A small sound classifier, trained from scratch: 12400 steps.
Rows from block 5 of a small sound classifier, named by matrix and row number. Rows with one number within an expert belong to one neuron, the router's apart. Each number is 128 + 24 x the weight over its row's rms, rounded and kept within 0 to 255. All counts start at 0. Numbers have three digits each.
After each expert's rows are labels from the 100 clips, of 14976, where the router gives the expert most weight on average: "top examples" is what is common among them; "peak on" is the class under the peak. Only what is clearly more common there than usual is listed. The data: melodies that start on their tonic, played by one synthesised instrument.
# router: slot weights (model.blocks.5.mlp.router.weight, 32x192, trained with AdamW), inputs 0-95
# up: expert up (model.blocks.5.mlp.up, 16x96x192), inputs 0-95
# down: expert down (model.blocks.5.mlp.down, 16x192x96, transposed), outputs 0-95

# expert 11
router.22:107108124126108120134157174101139159136165123078154112159117114092134141156108090141157142129113143134086104120151137153089111153158100107131138121090127121139100131121137139110158165114121115156132139139160096137126140111102155120074103113095105109098096113147093106126151119106092099179
router.23:106112125117106118127159167096132155138166120079156104166125116088128135150107094140151142125111144130089102128149132166093106152160106100133138121089136119143098124132139139121155168114120120160128136143158089126136143114107155118074089112100105105095098113147096107115154118107090098173
up.0:128103144133127080136147088161121118142148145153122118113146119166119145107079134114118168110190127099129140120133119188097097119146163094142135127117115128087103129095138143141107144139128140156132122125114141117133132117144159132138135126149142087118125155135140135135155119103113176113
down.0:119060100088135143139163136119097128139136140124105127113050129109108103136145134102086149096086152126151169166111121107106150124069118148151158103164079137155180124145112101110136094133109096080138137125139113148155148091121134149137099113137167124139123090144151074122136135143142131127
up.1:113110115155136138122080139125136120165084138173133143106104122134131127118128121176122135123065155142117172121119082119082145112125114155129093121147115120045130129121116074154140149132126142104142104170102121132116122158144096120151123129126102123150140122136115168117114125099149172113
down.1:056120101138129133122161174127123136117144086097095152108173163124123151124174127091138164155168182140124116115108152148129095124165112137148142142091159127136105117166103127139125121111129097143117180120122067097161151107129140103132113134147153143094139143153158129121146139119090116125
up.2:148082180106135108094154099145113146172115120132144117104105105150132133159162054129119121128127099180115071110131142136159073156122110120148059148138104127143136140137143163127145133130139153098122153129157124122150139109112121120139136117110115174096153103126137097117129128120147151104
down.2:118122107162128157132175148114161075152121111124161122143173207096108104121103153162116126138131169142120119143117110138074137073138075146118182137108133150105101147116101096127143136123143093166094115118130141114156110118132131171125132138140106117174139123100120129144137117164149107129
up.3:135117095137118135113148114117130135122097147155146151127140137107119101153140113100120170084151133135156153103120141107136170097136093167104146103131143123098108144100097072144142114124160130085161062169101125134111136138136100109146168147184139125129070171123124181126119079136130134112
down.3:097129148130121166156165180130111105117116112176094085075127115145105141136137146157107130122083162105117125089150114134105180123125121126142107141154171125142135115101178133108111130130132123173140116190147091084075135134122119133156140141130117173101117138057117121190143145142122113107
up.4:149156124154108126162158086135120101142149132139142107132142117126132115138084120108130155133096137145132138087125099127150100132152135124136122128140105123156110123152121130140148142138129096105136173165102121131121121129099115131139131123135132155157105146132112160138097154115139152175
down.4:129124106124105118112074138128105131138083112083120117125096147102160135102116098145103101146157110141111129141137140143085145095105145155141163141156109176082143157151161111148139154111115150119167084104162086111150155155146150112099117157131136118089137156126136078125154094097130125165
up.5:131157105124130113140132146126117125097137157164153139136115128147142125110159100079119084169098164147141074133115113081136115147123079095092122141147102112153113129145092117146149145122129120134112095108103149161132118119100098136182140109119145115119169108123114124167068106132126121176
down.5:157122109103115122118172115129116113092123150126126152171143152146146167134149143168126138104101115112132119097136158127166082101131146131114077148116154130097137158147091140130127075101130128116110083173142148136102105149119117135125155178149125089117100119141141125127140182146117179123
up.6:120134142113122110110146130102141122131127124126131120133101142145128114156062120094123146124140154149111110180119140131079124130121139102146107144136130136123112119156128088148128121145144097081131195126138117130140132123150169062132126149119130164128129191119108111148190143089151126117
down.6:103145115131104112153118108127106146093146133110115136158107153131110157127096106097178103115132115139140129115124116110140112129152129133120150081155125145107133158104147105089130124133164137114076118133162118103133109144141120165137185137132137132130129128109177144094106160152142082099
up.7:134115159152133156104117121097130103090099121183110142119111136122130118108147166121146125111132097156126142154125156128102126117124113103138153119158164103092109122115089140140130136139121163129122111136160135142119149138122142097159121141116122172161102152130139116156104132150121119126
down.7:125124090150145138132116159147115105129095127126135140140152158092169140156106167126158152122117104107128101105142115138166203110136097164138084113130133170169132088137119169098170153126121103144106085126108110096115114107129114075113148114118105135131170102080106122157137183130146152147
up.8:141134111151134131148098115140132132134130107116105129144132142124130129096157144129132096118137120093078090145131127129103089179154150104105114136099126113142139129077143109136139143142127111117160042142153099133131135126106114104120136118133144165097115154137164138156079102124110129098
down.8:095151167133127087111150123108149132106153126162107140142124095139162147144110185143119140120107143105136142096118145150106115117091109133118107144120162151147121118107103151112152125152114105140154098093088134131098106128145134077132140120123072122157152121118156139120131109145140135137
up.9:123125102140133097116122121111130100115113136207124124100121132130125123167149143102123121207110111109135114129130124130137124125116165095147166123128129130145135136106143126165106129116123132141108164149050155122138105105211116128122127151120108128153142141126135118114154150099167097131
down.9:104149135118113107146116118113111126123119111075091103105154162110137126162123153084112112098168129114114129180146104093155150115161154110106120149147133114134113163128159173121101141137098176092180122137086129152096133125146151115136134116109140146133117127151131158147130134115112169109
top examples: sine tone; tonic: D
peak on: no note

# expert 5
router.10:094117102184118121118148171094129145138140165118144149120118087096131150170108081077162140151110127136123114113161136118092149191115087107148134133123141144147085153098093096121138129148154110114129142122155119132111133124119165085095136118066109102091123098119099131133141131135131119144
router.11:101106101187110124114146168094125140135133151127142144126123096080132153178100079084167145143117129139131106113166140121095140180124092110160135129119142150147083145093095100118129139142157116118134146119151114129116137121112157094095147121077107114100128090123102134123142140132135115143
up.0:118141172152137126086112112190133125108166125148115074141118134138125131163170137110147065119169134127090101128121120162122123110139115085133173131112100119092111130072082155121105160125124122120139127146149125125141121123121147109117106127126101131131136137129143134112152133128064154155
down.0:173152146116091118142150094131147111105153109164102126130127142076088130131105107142122144120104127129138138130137125182121130100122099124174102141112110150181124110141161133156128160134132114158112112123137117137090098137099123125126139077178111078100119113091155123086160191132153122108
up.1:128127143139122113144159098123120117124142129111132149142110110186132115100066092171133100101108187164114102118130111148113145114107192129114120140137111127145141131117135127132139110128164175146103127152118102126131128130113122161112120139132077137149152132122113155140122115144159181138
down.1:090113060104110139123182144137147139093148104076138122145158098122125122104121170092160141157154180130088185135143112117125106126114078103150121117133103113137100124143158121094115133098156135093154107111073129106111164102130125105131173137135144135127129132110140111131142127136113089122
up.2:121139116112123118176142095122134125163118132105113096112123126126131128116128124078126099099096130084126129144131147152111175134158101130138105153127115138190107115170127108134134143122120111128120150136144143141141091125155131089158125157125122134115110115123160101139122141105102135138
down.2:112153154109090135109142116149165089148139085128151132132108153143128112132141159112154132102124168154111098140119090177132111091165139123125147140148084140054121136141170117113101125134125134115135116099141110123137095177150117149082145166124120128088140119120081148135114140149159098094
up.3:124137118127125106135120089095123127137103111144113152124121146127126120139161141119118135120105177161087129166111106113136164120138150081117152129143129119104108121150122153144147108143116085099114113114043114127116161131187135126097116119121141168125102132123120086143174108132127105174
down.3:130146085136111052144163115154152113156114135136103131117159136090109142103142119162161112100156104135162124156117115076151163102110137084101098173189074158167128136139118138113108073154148156172162108153117144094148131087125141091125097114146121134148114108111134138105156131117164182104
up.4:117137143118140111141153097132109152146160120071124137132123135127126149138108117107143155160166119109154113152139120164098097098123108160143144138167111120165156121182152137070148152126120152152125199147173138114146156126111112152133118146133136115151130135123138121111134136114153088134
down.4:138124103107124180136160143152147089142129168109138138118149107143099112104142088141104110091154150134124165109085122125127114133135140095132133137122139100097121151114138112161095145124140086117130091098117147141123162207136138212131151128140116123108133053152107088110144156134092140126
up.5:139116110133128187120141118111118133086129122126148115117104148150128151183148140090151129155117108150149123136122113186146127119122172111132098119140114137085113123107130114155120141125110137113100105099100194119130117135151144131099126106139136125121132080118129122090108139121159139118
down.5:137134127120139137128121107139113103127098124134105121144184147129118079134139091137130129153117132088113078165126118076143134134117119119155142091089106112114122168160130127090126150119162115144189165172160138131123100141122093183146126147122140146095115178128136131095134131086165141100
up.6:157123172100110108142129130110118133076098128117131127131119098158130100135118159096143089114051123105145162166122145101148102131131144122133054133138147132108153144149120116087133120133125118097130106154137135106129134129133140069117111136138126174122134108108158128130100144138100093164
down.6:102092112137163168178153094173147119097189114131139124125118125117120143171147080161141087133121159139107101098145138168113131127075104125135160139102146129178125152115117122098130093113134134152073166127093081182135115125150114157116115106126107137169141143159138106121155156102094116091
up.7:134115120121122093134157071108118122156153105122117133113169133109136142111125155067144139086126137103146124102147102161087151160113095120104120136117090142070133127138101114128133123137118118143124133146154136113139102131173170150122131140107137076116093132134137127078136152123114114080
down.7:176123122118125152163124125121119135142146158140144103102064144127141115149105140111119109165114153160148187150129130105128148131141128097156141091093180160106161138160137136130106095141146139132095176089149117172134107139129111108076097136100125152097089124106100154122135100106124164145
up.8:152126138113104092151131109115117135152110120101128099121142114119143136095090123104133129162123114104108159119124165178135162102090164131161141101125146130193122111144139076128115149136118134152097167131200144143118135131151179171100108144126124084150147097124132145118145089143127082124
down.8:125134106138104146080154136129142136133167136109134160128109145155114132122160136162107106078151150168128089143070114094108128136120117128128124175124121087060169121121160156136130134093128064119148113093136117113154140146106121164139152162110125180145159164164049108145124148156104112108
up.9:096122106136137132090152134064124116146116135159119149138175148124125111165070122067139134125153193137188174137125127140087139126107185153113086150116116114133135131134152126105127110136152137147110124121162118135098104112134146110132129128118115206124085154135158125127137121161100143098
down.9:201120158126185104100103126161145126145191120129131123138170130107114128127110123169083124137142096123114182123134158119159168120094143095113093108159125110118128096102109108096123107080144149112119136130121119138148156140136144086097129145116182107109139065137106103141152149070120133136
top examples: oboe-like; white noise; tonic: G
peak on: no note

# expert 9
router.18:111123131165113146140173156103147134119179141088145106136139122114130134124098075108146134148134118121103092126150156127094128172158099078159133123098127119131119131121142127138172148114124132150134143147163118127149150093107146106085134118104116110106123087128103126146144094122111089180
router.19:112134132150110138143176161107144130114176137088141103133135120106126130141101073106139138147132126124112091123145158126085139164160095081160133117084136110130115126117136126136182155118116124150125134146157109127150150089114146108079142113096126105106120099125106127139144104108108089181
up.7:116133110116135132140189139140129135103105131109108163127137125117138113112137121114136140144146093057156131165130133141101129154129120108138181132119136121179108127151113066113134139120111108116122255158176111110125113118115127059123142128116141146163109180128135148125139140128182115143
down.7:134139153141082146137119124114111103114173129096130104130069121129125154126120088122122087121134148193119115151145106117177104118158150108153142148119106152105117120142142117148097080133129113148110129110120159127113131153148138154141074134128130127116118077122107098134145108132069082097
up.8:151131141108121186124121159089128116153144132149136139129101109121136115142136125106121125102101148130120108121133141136155107115146139154135112124152140144103143135078135103110154132120139144134126106053107102129139161128106095116169127113093182198138136106119095092165140153133136111119
down.8:119181134114175147106155145133108155088091114109149124142117126143120140128122084135153113150120119070128145114145171110107134105136139104141141109131117130086131124143100152160148144109130138096150076183120150110134102133153120129107151127116125084105111166148171160149185151161126126088
up.9:137081128137131108137185084124117116151147143092132087110138142182122127086110110071128117150151134121163159138127144148108109137104150091119113114146137140116135112127105128117156157136117132179066137114134108145139108127152140114119108145141093113138174124129106094116145131108153115148
down.9:110129099075127155122135138138109130180125132133157175105147119171108130119150130163105110118162155125100121163126138153145085125100123121143147151147141090111118125126133122121132133131152082134147144134123133153123140109130116162131174132120153137163169093150079089173110112152114144089
up.10:088150144130133122119155078148133124134137117151133098136137115130130132121107120166143154093104168146099122119131137151148137137148156114117160144141110140112085130083160118093128125114129071147101112145072137123136132136141127135150111125096080168143123101125166093137106117094122121102
down.10:148096106143139125115152130130110093136127105116111111140148153119135144119123188100069150111158141123103096102088142121082110161131096100177131141112174130127152135149103155125106114126133114126148112141131146128110132120148133150092063144130140140170109188126133152128153138142130173132
up.11:159111095129138128119114081161132139134103087098113122127142126130124133086125129120146114144179126111126124137128158103095120127130142163092112133138137149092145120170143120160117123120150144095150165112115154126138133135100094135127125093167137134173124177133130106185116134078151134087
down.11:100120134172155116126176153141121165121133161144115115124103123116123105123138132171100136142089130137100117105159119115122162111093147092149138130073135155145131129126143135103143132096095142143092101137079136090139119084114148111178105137096152133124127118148147123118135146157100126111
up.12:133128120125119111090111130151117137103085138092115104115113136134120112123060107165122142142175147159133110112130120154106133142131134153095140131124151142081136140140117150175107121126138135100125145098160127141133171143120117137157135167114093130141159119126132093125102137137122163119
down.12:112090166100181131150119078115129105093164155091130158117168138074173126137158145102105071132122135116090159099155102138110130114135149158142120144124106079169120113103122124181135159103132145144156144169129129151154149140125127106119117116146121083108132121142130144114164147106094113137
up.13:130133115117135116136141074118114130058160134091110120140118116150133104134131143067130141123131091100149203138122135145187108129112149101097135154136124141136123122093158144149163151119141154119148115152071157106089129128116143099132140115115128160151112134138158116112113172108114158120
down.13:123133100174140115150155164162135151117114151122104117117140169134106130154085118161143090132059127155087145159157119085137131135110145113132104109108103100133120110086132099109128131132140155104161122124181120103098122101146108136099139159146142144164075066114155130113100093119111123121
up.14:085151123137126118099093129127149125120119128144142107102116133080135113150113151132144128113148169111118161147135088111073131166145124131132091161181096139098114129156095121135108094129148080144140138154107120143113135129119134139134120115090150141161105133129120124127148135062085120130
down.14:091119066131140161123123174159119158133137110111129102124156130068133144107140119100127136131145158130141106116121152102149139109165144135124148089138143138092132134116146084137147138095107111120142151091132088135198133115110126107167129084162126112124110086136112111123117166094168159129
up.15:157142108111121116142141100170130111176122133100125132133158122104135142111137103114144123101071136133140133151107087135088123101155090129144076151135120122174132124115149154152113081141126092106173161158129140136127124138171155081153120150143110120147094135127126149057137134083161132114
down.15:116111105137130116134142165093095124149128086117157111147124114124118128162087176128147133142148137113143127126122111158182120120147116136127154140131184093110145138087145111085144149060118137125117099111115119135127159109113119136100106174090124140147123121126116138183140119119090165101
up.16:146137148137133085129109137103120141111149132140143143130135141132134120147156123110149091115133128132132117075119142136141107134112122155114181144143108119121138121145110173114128092129151166111137079105153163123127092108106139085168120103146124017140141146123161177134150110126149138172
down.16:089153159120092114097150174113145086136119146141140110125138146111084128122112141098131110157109136090176121086109127125154151131156143133116108133115164175118103123114148089133130136102125133110135130133162087130108110139103126145107138132128093162106123124133170084121161105143139119167
top examples: harpsichord-like
peak on: no note

# expert 13
router.26:113097159157129100112134136135105088159143124121117118110098119139125150147092099145098128096166098148154115125167137164144086101169138165159109133122094133103159129123147161132145131156149102154097153107090121109140132138094166151152140109138098111139104130146099077107151103162088141145
router.27:110090134170117108098127120157125066149125137128100121116093128118090145132095139128123116092160113142146117120159119171140118119133141159158108149135117156114170097131151155132116091160129095141107161119083147081110110156111141131157132088132095125162106098128111085100160115145104117111
up.0:107178126105136095136098150111122122165152144149142144119136117105127140120174146118129100118183143153094135138134144142115132126120117112128056124133155109108117126113165157121127140135122100136131093133087127133128139142119131135146146141143120151161129140120142135107113123150131100116
down.0:099128180121167091137112115147127153121129158133114137118125174114123151133158130133083116105122115156090117156091148177175100127136112177153119119091141144105151136106135139099119144182127085134129127131107133136130123128113125143148103153130100099076120122180164101142143136151114118097
up.1:107108110106125132117117165091135121133092132130117165136105132126126122115207116165140123085139138117122169112124123119142130112139129164154200141137124118128131140114150100108130132130139092087130117136085153105106139138127133128131140119135068126133133095129130137170138133132147153074
down.1:185138119116148142109131128127175170160100122161130102122189120136114141143123122174104134083180099148122138144144108083127146111118169082133130124137075147143104185146166141128131139095142148144147152142132107080136097116130136152120131147149104149148178112127134161140155105090123130117
up.2:143121100141122106125125129170144120145069114107118122131126135152131130118107093142148123144160096127122160145140118118175153163127121103141111094114152131124120122091133157167125126117146134119161085129122126137120116133132149162104134145134129127112154100127162150135098138109131139073
down.2:190069108111131114105098123169113116162130136191144171146103137158131131140100129147128135102129091117145114143090110140154115130115119102149140091135120141095162103150157105114158116167154150150146098111169112076119102139113133167105078103153116143159177154169083138124151122100122104113
up.3:146125108115114133091139119145140110098116124112145161120121097107120139116143128109125112113079089167138113153109124137136149134140137136122095140130130107150117127082142161137136113138133163105122081111035126118129100127133103060104120117129124111112141161125157143156130115137145131106
down.3:129127112151118096162137102102189141082161183114148114130120106138199104120095179102126114136079139102124142164109118105099141114157127125104118162139184134102112119098095135140101130145119101130131099120144114145136133132145128098165127103101138125128134141093141145124131173170137128117
up.4:106142108140141166096095092110126142144115106183084109143145119166120126124117126142128121105102111126131136153133132128114169114146113114130199117095103127149119131083159117185114144150125152152131147117103107127130139113170165135143121119117132132040127144133132117122142116157156053123
down.4:145128142103115098123093130093134126113176150143127080142111094088118121101100149104120124115117168100097128121116100111164130117160159125098092192157104068122139168110135123142130097106138096112096142121153108122163093176140144095100097101149133138132170136118125127127125162081117193167
up.5:128115124099139119165127115179130135104139132120146127126128108117125114110136134111147135138118115166046163068116110159116138137158113080146098134180125145147114131106107127127122134127121140151129151105172157133132097117163158161157127111153165147139147120122140108094084115084158119129
down.5:135111134154185162072164133130135152162055143113135136139104123136145129118106137061152098129127150129158074150129162105103107150120117110128156169067124096154132146158126136108172106124103111120127134126138121133159137133137140128157134126106112114179150139136130122148129117144116117097
up.6:129092112138114105117141093183143128126101130174113152140119141117118119141179127112127115098107188053180114172122098157147124093123127105127110137149100129150128125068152093184141137139109140098127098086149148128123108138114093126137141116124134104128103127112111092118143130144115168139
down.6:159141150126131127147095108155120129115130090139139117111164111115135089136109117153135122173099140128108149121127163102104143128086144172149141129144120153138135047168091136121115135083147105105143147139128120137109120138122131132107152133112134126134093113162157100136120171075133125130
up.7:151124139113131077095138106124122133103136119121120131126123124139128127150152138148127098134139112112128131138134166147131104160165140143128097131125155120123127120103152119109142133119123118118133066128135104136131119116129181162095144138146105161130147122137090137144097120171155080079
down.7:109123188111143154153138132124113086137161102092126120131132102095125137149142134114169149154101056107141142094142155140145116078122098148145132151113099137109108149154141155111107141183141136151131110126171167110141152129120121116173136111133113130129134139121134120113138139088158097152
up.8:091132105116125030126080078139125129118157127145120147155122137131123109179123153142119129095137091193086103158122102156136117144155175129136137127127141133130136128105102144134126166124133107064151127115116124131109137134145145111092110118140091139144141106125114089140140136165145142092
down.8:111108158123125157141118136112167104124123111112137133112184153162128125109159091146082137160162154120180125119110160160126109119112122142104111128096088145127142140109111098106138126118156135140130154175119123139114123164155124104166151143154156134181160143149115113086142133151146108106
up.9:105125147116120128145188125109123136101135121036104144161124147123121122164119161118111112176113104132129104117119115089156140126119060080154105126145139135113130132093128086134130139129110086133112132126137137112122147139112145120144134145123103149142118101125122058130094141158146072082
down.9:113148104153129190113134123109160135152112100130135185144183128099149142115117140103163137084149121120102136144145108131079069121128127104134130173146153107083116141114140147122089110105143101153091147125149136137183119110147119143139128094125115103137112115118083123134114122151136115060
top examples: bell-like
peak on: no note

# expert 2
router.4:136099109145145133129129159115113120136102152112095142118146116087121142201120104075169117143143121110100077113165127112143165146154098084119118135112119152096119107125104118128142157124139110139145155127143116133142106094178134091104143143104117130126116125107149114135142139122123096110
router.5:137099107143150136127124150114113116134100144104095140115148118087125140200115098084176117147143121112097077114169127112144166148157098091126122128116116147094127110121114124126136156125134112139150154123149114136141106087189136093105138140109115129126123127108163105134142136118121098113
up.7:108123135086130111163147094133126128112171132105137140143144135098124121138146120085118104097078147119144122129137123119150150124118144075106137145170146136173116128135132176115109127121126108120091196132155139132148127123148111076100125132138118155131137144129119113111117146133143129104
down.7:156129101127103155148159130134138159109106121131127136109112185139140106131100117143118121114153154119178116154136121140151101134184120132122127065130133131109087147135123111118136093156114100144141114115139123135112153143132120164093111122135156119124162099128083150185138108125100075131
up.8:149143126079114132096126075137122144149157144138129127119122125122128135148118148077131108144072100074151141134119150169132118130126060125127100115153126123207139120195146126111116148123138121112132157125196138124116142115114115130081141134138106137132144114126099106091153146115157107138
down.8:153127098145121192095181106144135115135143087107116167099154135080110158134114131159118108107174150145112095123099090084142127132156131143132148114120137116058100169162140114113132155109137089109148137119123113124169137161116136160112100122138122165119162099142108142152102101154088164095
up.9:127108147130129161135121126139133129138133131112112141111112127096137131110136135111148113119118148063137169127134149160118149149112147110156139140140162121105132127097124113109119132133117114122163093081183115131132142132114163133114119118109161180138106154124152139121141140155080074112
down.9:111129140115170151133145088156069090113132125145151123123127117157168119098157131174164140112108108108129137101125120129153157125128123142116117128141125166107150097198119082117131142132129135094178085111162105098116116139117138120166166125120139168183111128152179136095117102131154156145
up.10:134159104108135096121131087110117134098121138149135141118133136051127133140121148118118114134101121109153137161130125131131124146132115114099111104150130119159128128125133122142124162145119141144157159132070135135126135114150138074115115111127084102127137117136128138125146148106143101142
down.10:135128190119114119144113150088074127142105138148105123084111154101139147115162140060134130110156135128117194135113128125177174131133133131105118166158147109195125155112143088138107115124133137147158158099111149115122117123158118104113077148098128145122167134096134133132106117114121110138
up.11:109109157151127099088136098141122130126154094106099128123138127128131152138135131124127131114164160152107139116132156129189148125132154108163082106105140149121125122139131176127131148124139095129129105140111116103142133137135167129112122148127149138137163120120163129109142092145167101093
down.11:177102088109123120119165162121123131102090125134136103136149100138078108144112136075116159115129091143151111153117102163153099117132109143125094171107077081107144112125132118121128072117118137184136172120109148140122107114114118077108108148092086111161161153157114112138155158154087140159
up.12:096097149168120077151146141121118123117110155131144120141140116104127116150105133129115167122106102112117112181125150115155116114124107112152126151168130129089128135124130128138150103133124060118103103095062128140109131140134129123180128119123129093120127113115101082112150139090121138124
down.12:088152114101104124152160133172105128171124147152139118119145134151137170145142130097126138163145165144119087119127163141143055120155129146134158123119141133151132103115143121062127143113116106149114129140161115132171146103109116154149118101098115141143098168123108099184163108119125082091
up.13:113113123112125141112132165111121137145174121172130125145155114174126116159104129150142106052133168136135140133136130138071113149131104125144075130137136126160126124130144128137119173136118142163127110144118129132138114123094079139176136087119195105116140125132099116191121109110088128117
down.13:149118103168138131132138122121109120173128105150125139128166116125174163104117160123140131146074095121115096075083138104133124127091108139118152116144116093117117117099110109163118085131098149129192154141118137139126104112113122158129124144138132098130143112099097159153127153118136136124
up.14:117115141125111082128121111132129119075149130119141106158111125129118130131146107142115096146136140118118147124140126136164120105115138139149139127147137128153118130136121150182126103145132169114107151115136130126104133156126139133104119106136088194077108116111101110130122089103102083111
down.14:167117137136107167107177171150137130139146155118110168095138167158112162144135138097094102120111125169110155168113119124129142130107069118137165157127142114066149133117145101154088139143120132149118165142122128134091157118092101134117122127112195119081127147168087139141106107138142117118
up.15:106139103137129127113156107177120132140168160127132124135123108143130107147121147162127116165035185147172141132133087109155120111122181094121104123082138144156134124121151088092113133111135087101148073098113156108134117118137117102156120114108194126106122087129145158141117133127117146121
down.15:181115102122101084100137147147154139109126129134147106132169126110136144115157138129148150124157129112146087141117150106133125124107112176119165172153139166114116142169166103106153095106138085118111095138113148165099148150135129124174156157103129098130110172081152170099141109131108141093
up.16:142126126153128105153138139118129121092099109118109139107132151118132128122139142088102151100120089083132141109138121118104122108134145125095177164122136136150127124156125088110114133135109129134111177110101114124132162142152134110138140172105127129100128145129131102128137115152163111132
down.16:118132147128116144104135085125115116139173125154139126099096116176139167152131165109153096131107156151139119157134082162129093119118110132131142157147099102132145181093151149113107116081099116149130135118121114119107087109173128084101117161163074162132131110105122106169138131190102112152
top examples: marimba-like
peak on: no note

# expert 0
router.0:094121107175146141156155166092109092148151151085132149120121160110128152159103093112134126150130104126132090132132164125109155167129066087147142121103098116136102160114089105117146153119127130160123142157158120129134141110111161104090160138123161088101115107143105107146157144121110117181
router.1:097131115168148138158154164093115090155141157083131143104121156109126145157104093110132134148135104124136087137134173124105159172131083102150143121099099117140106153114088097117143159129119132160120143160159114124131140096109166104100162139132165085101114114146106116155159135122114120181
up.0:122114115098129190059140107119122126124128130134101125131123104140125118179098121159130123111119114127155104131138125118137118132125138124144072105126117150132148129117167110151141139127152145101185055128143175129132089132132164154153140130087159145159127160127113128109106143108103157090
down.0:129111110133132170110125155122125119122124128131117114111155108145119134103151149133125167140121101069124138135111131123153144130132146081104097057115073147144125121146138100136121136161135137162152159203119104115146131095137123137141148158107156101076121153081113153115117126131136145056
up.1:097130173148110084125143123131103134116102135153130102127109140127126155140155128114120144132070120136105097104129152145122153122116134180150063126119115130156107125178129110130121123133137148136081118107136135128116101138153154146135125144113130140137147106128106100133175140064123119090
down.1:081132113112110113131151148114165099160159128084148099155151153125113081171136111130139116146172149110172108156115120144141081130136146139093141119125157114083141144119139112076111107134145111146165121099142115118136147108147139105156135166112148141140133125178126174183137114166149120149
up.2:098132092119114119122139118126120151139152133130125087110131152111120144124174127159134106142069108101109170102128125180134148130127155126141189137131124128203102136157105128134135186121129125149102204127164121140107136135114151124104128123112150096112112156125118135113133105160139116159
down.2:187140106162103163156135117094168136144135113109076122110119118130147095132124086140092101114152131143126077125126120109136129143139150127147140151136103085102140149100126144157122076139133106151183121090084123127125152182143142136095176148126110125105151112155082127122088100124116106124
up.3:116119123130123113129148139132135125148096104123141108123130138168129136146091161130121131097134104150147136127138169115099088111118159118144081106125133128146080132150125186195131157117150110123095131123110141129103112139162107095131137116117155152172136197137096100131126115096108200136
down.3:159096112112116180158152120124121116164123138122144132148148122145134121109139150108134162141099145130109154108112079155167146143119126102165141089185115143140159167104114094060109104139116133122128138116088127091136126077116123151093134125146094160140162104168146159155127147141094149112
up.4:130147128132136123143138115136132111110182154114115117135108143136133125129152126110140068141104160125131124120122121111111135129123085138110078141134095134082158129167140149139111120139123105143110105118114123140129125126134123151147129135131106109107153147114148131167114169141137115143
down.4:141116120135122151129087144151134098156101130117156159145101142121139128132170125091157096111104145134147112106091157122142099127156148156115104101106163125087159160128116121124144139088144144115096082116150113153124107127122125146159146103132140112132094103117136120088109154132126173150
up.5:133121083108139121102118100157122124134119110109101148144135123147134134130097143098100147114156166089085100089135111089139124139145217151135120150131100126092130126133188104165130062143158126119149125112121124134085107134114192150141110133101159205112144122140093124143142110181126142132
down.5:142103182153106137135113125180128122132115149158075095118088126134089104150112094130085148165107088157110139120166152154126107095118120169145123128146123108133134161115135128089146128138137102097142124119165120168088182162131147159089110089141149130132100126109128136151133157104113141130
up.6:115130138128114149134149108090152118085122125140100126132162141146129123163108136091137166139130145130105174168124115172096142133108104101150140113126119131107143121118157133128110090127131132105102146123169102128132081127124173088176122131126111165150144148152153132116126174152122081104
down.6:151154128124138120136142127124114119133099128069118166103108107088136176109140149148126113143165167132144106096129157108148115120153094122102116090155096171139087083136149098091131118123106101090149146113119142126127123131126101127129141125110145168109159142096150142130141141110150137114
up.7:123118123156125098130119148158127144125145108125112086138119147156131131115128134163134155181157141129128095092125120138095112115137152101124150121119150131091105124082122090162134159131133137155103134140105095115131120136123113154139122131138156101112137112135142103097147132126169100075
down.7:079094129119112089113109126151172150136141121106094129146138151138110158103148104115082106090151156112143092117122171100138133144141142140160096125137145097116142128103121135133137104148102159084161141159184143135131138113137165132150152124126105138153120126138105100130135130118101175153
up.8:117092092165136095080130133156113099137141124075118117121126164180128147122094097086116168140102111119133159131122170129126138141115098112158126103110128118171116125172125100117171109131145119181131146142162127111153138123107123064110119120125120083193134126120121157108157178156132097158
down.8:133110136124154137131164086102117148156136137152161146152105121120154120105122111181153110099199127146095110133088092121130153173108091123138162127139149135110119148150137093118110106112130120117100101110144141119154118175115132179163157103144116165088109114152129109131110071111083103064
up.9:118127111126134155127104104177124138153100125135135136133092166121123133140140128210122115110125109085122150096137093092143153092143127126107116164161097120111115126121116106155121107128148086072134095120052151127120140145105101072156130090140169157184145104126147096117119145089162124102
down.9:126150134109088115086115177178094152150099129153119142085120170123110164104185152100125149090131116125158107131094103101128144125120104125158107129127169145159162123158097155105131117116144106173118064145095148134114140115139139135154122151143124166150123157152116165116169133058118124133
top examples: sine tone; white noise; pink noise
peak on: no note